config = dict(
    model='segmentation model',
    dataset='made-up road signs on poles',
    train_examples=61250,
    image_size=48,
    crop_scale_min=1,
    horizontal_flip=False,
    color_jitter=0.2,
    num_classes=5,
    encoder_arch='densenet',
    encoder_norm='batchnorm',
    encoder_activation='relu',
    encoder_depths=[6, 8, 11, 6],
    encoder_kernel_size=3,
    encoder_stem='single',
    encoder_growth_rate=40,
    decoder_norm='batchnorm',
    decoder_activation='leaky_relu',
    decoder_widths=[32, 64, 96, 128],
    decoder_blocks_per_level=2,
    decoder_block='plain',
    decoder_attention=False,
    decoder_upsampling='pixel_shuffle',
    init='lecun_normal',
    optimizer='muon',
    muon_scale='spectral',
    learning_rate=0.028,
    momentum=0.95,
    nesterov=True,
    orthogonalizer='newton_schulz_5',
    adamw_lr_other_params=0.00092,
    gradient_centralization=True,
    gradient_noise=0.1,
    ema_decay=0.999,
    max_steps=7500,
    batch_size=64,
    epochs=7.8,
    lr_schedule='constant',
    warmup_steps=370,
    weight_decay=0.007,
    adamw_weight_decay_other_params=0.01,
)
Rows from block 8 of the encoder of a small segmentation model, named by matrix and row number. Each number is 500 + 50 x the weight over its row's rms, rounded and kept within 0 to 999. All counts start at 0. Numbers have three digits each.
After each channel's rows are labels from the 100 images, of 14976, where the channel reaches its highest value: "colour at peak" is the nearest of a few named colours to the mean colour under the peak; "top examples" is what is common among them. Only what is clearly more common there than usual is listed. The data: made-up road signs on poles. In brackets: how many of the 100.
# conv1: bottleneck pointwise conv (encoder.blocks.9.conv1.weight, 160x240x1x1), inputs 30-59

conv1.71:569567494527533605463493474411484486493477448600517490566442562532483575543528566561472480
colour at peak: black (35)
top examples: arrow left (43)

conv1.64:427501549507536436442519461507507521554435497488443486522450470522434509547488485544572575
colour at peak: black (53)
top examples: arrow up (63)

conv1.128:494468571624595385533542556479542554530421466499534467500583522427461523422542451534523524
colour at peak: black (44)
top examples: arrow right (28)

conv1.136:546453503597502518447533555496544503485478407514536519481386409461456462435355530500488548
colour at peak: black (37); white (36)
top examples: drop (54); black face (35); heart (25)

conv1.14:534514466508569548551472576414457419475546446560482472502490473551509480460533474534505558
colour at peak: pink (33)
top examples: star (26)

conv1.84:573532573534484558418440452516544506542465498474432431440416494502612460506469599461511529
colour at peak: black (34); white (28)
top examples: star (72)

conv1.90:431491583496525536485534478522515464639530409465424486521511432447482444558580557467479469
colour at peak: black (33); white (30)
top examples: arrow up (25)

conv1.58:423453465400471463503470455439517434510459485529512464547459524540467546490364525529434425
colour at peak: pink (30)
top examples: struck through (33); arrow right (27)

conv1.158:522514559500472527527588532421466502465608540462474511591454427497515586496439427482477524
colour at peak: black (49)
top examples: arrow up (41); drop (29); arrow right (25)